From a checkpoint of a small spectrogram enhancement model.
Training: nadamw at rate 0.0017, 9100 steps, batches of 96.
Data: trained on simulated modem signals in the audio band, 78125 training examples, 11.2 epochs.
Rows from block 2 of a small spectrogram enhancement model, named by matrix and row number. Rows with one number belong to one channel. Each number is 500 + 40 x the weight over its row's rms, rounded and kept within 0 to 999. All counts start at 0. Numbers have three digits each.
After each channel's rows are labels from the 100 clips, of 14976, where the channel reaches its highest value: "top examples" is what is common among them. Only what is clearly more common there than usual is listed. The data: simulated modem signals in the audio band. In brackets: how many of the 100, against the usual share in percent.
# convs0: first 3x3 conv (model.enc.1.0.convs.0.weight, 96x96x3x3, standardized in use, each kernel summed), inputs 48-95
# convs1: second 3x3 conv (model.enc.1.0.convs.1.weight, 96x96x3x3, standardized in use, transposed, each kernel summed), outputs 48-95

convs0.57:539557519508496381458513454536464498524474535525512510505432420491471527503520472487524501503432471501493538544454538443485420549533512532471529
convs1.57:575449491433539497514439487522512462461454538475481459520472485534470435485516512432568501486571513415491488513527463523500479567484492395449487
top examples: burst (100 vs 29.9); OFDM (38 vs 6.3)

convs0.16:447468523464482541469421525558534496551514424537566459496516499543517513466510492507449484441518444469554511566554487472503539487507529504508458
convs1.16:471546443466568475520586520473508497460507505530531510446459475478562505475493590547503433478507492517494535432487455564600503483493511517505478
top examples: burst (100 vs 29.9); OFDM (28 vs 6.3)

convs0.46:519569489502528437475562471542477458570472468545434595512426467440468501565491534442474483532463484530437532511460534547483405526515509560478525
convs1.46:497516536438480489526451518430506462504458549512427484528493530545445467531455456456540511495574513475482522470466556533408504534483449470463508
top examples: carrier: 4.5 to 5.5 kHz (92 vs 24.9)

convs0.34:554530524510508411471545488456488486556488506538538564532393440498498433517482596485517529538516543562481548478442525530502469497526507540446540
convs1.34:509471454494452427555414496526550468438426499500517473543477475530504442550454453441574532474511481441516538521499483536437491448443433457532483
top examples: carrier: 4.5 to 5.5 kHz (58 vs 24.9)

convs0.69:529449490485504531485480459466492498474523481521500473492470431459496480513516479524470487491514512555488523481563501509476487539480474441542499
convs1.69:472512529540457464447501445445490532510545501484526469544522608464426526492485464497489518502452509455482474505470521503524500467495506521495516
top examples: fading (60 vs 30); strong noise (53 vs 25.2)

convs0.61:501555525505518443561482541496597489482507538516547458471450460501601527552521402519501453525485468496539539522471494475538425508504521490557490
convs1.61:447477500531429522504503472472535441511488485478551502509498517523507511545506488509469529459438500473541445528514530435499499386487468467566525
top examples: frequency hopping (72 vs 6.3); carrier: 1.5 to 2.5 kHz (64 vs 25.5)

convs0.55:500482537449459509435481499506497473573508466552533467459476446525466505523533457447460483447486445488504559551526506488416510481476472476576416
convs1.55:447484553594517512508489516502525550554527598420588461550540462565561541523419513547515517560512553565505462493551494473514507448520495489537526
top examples: strong noise (96 vs 25.2); carrier: 4.5 to 5.5 kHz (62 vs 24.9)

convs0.88:443378528455496483442470530552533534528490458492531455464527474527560533466505453524485472490455465472517486571509445473512511450520557490475440
convs1.88:502561520410576550573596456483525418476512505555517520443482456526504465489481625497511415454459562471496480474531461513555517500465484520496514
top examples: burst (100 vs 29.9)

convs0.41:434421508514521521435528531548511506584508436475528487499509522552513513457491506500452485463465461476542499548521478447503521484529514517452468
convs1.41:531540520460539541600555498470504454467520504557508515430486422477527400504474639470528414500492549506510564472469435567533467533471474494462482
top examples: burst (100 vs 29.9); 800 baud (37 vs 17.3)

convs0.70:483498505512577567576508475458471500436581533434472536497490505471465472457492573485585489524549563493494486436462468451551457507530508485480495
convs1.70:598487442464489496505470456550492487496507560502460492515491613507461524475539492453476456499473463505498509561500516515441493631441542504455538
top examples: strong noise (92 vs 25.2)

convs0.59:496486470488552490483538479492462418583540500552487492500436438467400505558552540484503548499500434532525529538529580484435495471491459506541447
convs1.59:484497544507473505516453494476482448444534551469507462495565484493482482467469436505482514519521524464534515478371452559431475506508509420560523
top examples: strong noise (95 vs 25.2); carrier: 4.5 to 5.5 kHz (65 vs 24.9)

convs0.81:475460589506463451527457491525617499497526482527546507494540451511534507506530459497505445523443501476544467534538451503520469463465517477601497
convs1.81:485489464522482534495535526508546424491484452480525522494462513544578537519548465542470546424471441541504417511493496413517539441473498525532479
top examples: burst (80 vs 29.9); carrier: 4.5 to 5.5 kHz (55 vs 24.9)

convs0.37:452490507498431494501500509537560550454479490467547505467516535528545582569524406469453441444421459465544476501457509467538488490443501505522440
convs1.37:420579497456545547512556542487460499451520455504465516427446475449517523494492507542398482480534490540519501489434502477558511478533473527517498
top examples: fading (69 vs 30)

convs0.0:537490546539506511541511493467481489477575498537484503492440442418459448472523527538511496549499552524460569515477518486485458539487488467486537
convs1.0:572561495479483408443525491532603504521479532447530510523441571555463544523503478476501483473486453438507494529558511494510540490494456535511538
top examples: strong noise (91 vs 25.2); 50 baud (37 vs 17.3)

convs0.29:478505554465418453483520541469578463568507457525575486497405443545524478461446463500459462522497456550552487474557499477498442465536462529517506
convs1.29:450543527501472454528553467467498448518458505495539499502470502543532489522486489489519531533421483519589499511634580463441572410474528521539536
top examples: strong noise (88 vs 25.2); carrier: 4.5 to 5.5 kHz (56 vs 24.9)

convs0.95:484432560465528478487497517529496519539547426491552499489543503534509546441495546490512486519498480514543466528532449460577469443550499539449441
convs1.95:578516458448507474499519500538540477471463511450509533502445418540576474478527544509505467468494437542513459443443435459524515569471519547504472
top examples: burst (80 vs 29.9); carrier: 4.5 to 5.5 kHz (54 vs 24.9)

convs0.60:447536574502490525469532501452512516469591518475518571518502509481509489497464500521481518570543595536523473439431480471550506466567498534514529
convs1.60:550532405475502492528473497535528557475479568446520507528489633550530575530506483509511502466467491534524444546567575476503548512460543513482577
top examples: strong noise (91 vs 25.2); carrier: 4.5 to 5.5 kHz (52 vs 24.9)

convs0.86:439397534498464487427501516611483490571504464525519469494519514564490554523483485474486527477490451498479513587479465468470573475476527507466459
convs1.86:480497482463545512526545539483452519451476467540491487441496431464538456470498564519511416470541507510499518481488461562526499499490458539530442
top examples: burst (100 vs 29.9); chirp spread spectrum (25 vs 6.2)

convs0.92:541488419514427507504467476536486457470476515499519514520459473486517483559501462468519413476413472513525524488481539602478440546448454525458551
convs1.92:489572452473530447483507585505492523449526459524467488509404475506553578528501454539468508494531496544477543459497520465497535486544475559473495
top examples: carrier: 4.5 to 5.5 kHz (85 vs 24.9)

convs0.28:505495563520494539513464512506546542484518532469511508569510505602569518520499441512535529480523513490494409478478469489539481487544514465520557
convs1.28:453527470499441573511522499509524456485476459527527552427499491481523454541517495544454524454473490502512494514492510434485514469494507489530434
top examples: carrier: 1.5 to 2.5 kHz (54 vs 25.5); OFDM (31 vs 6.3)

convs0.48:528499459478445505453446502494478507486492437505447484467464442492484540514513456487424482421466461470489484508599515545458503503465459503516429
convs1.48:444513551598480546474507482462435527494540501483519494511563591481475550483480460485427498539458507500507451496484483490475514512480548516493539
top examples: strong noise (98 vs 25.2); carrier: 4.5 to 5.5 kHz (59 vs 24.9)

convs0.76:500538469485417483552526512411535536503501442497514539560433473479537523527494454539475474515437496490527541478473488496515428512482467560467554
convs1.76:532606513479507414495580551521575519492468532456506508502428563528558570532526526501476531497500435519516482479524539449510520480525452554565499
top examples: strong noise (94 vs 25.2); burst (69 vs 29.9)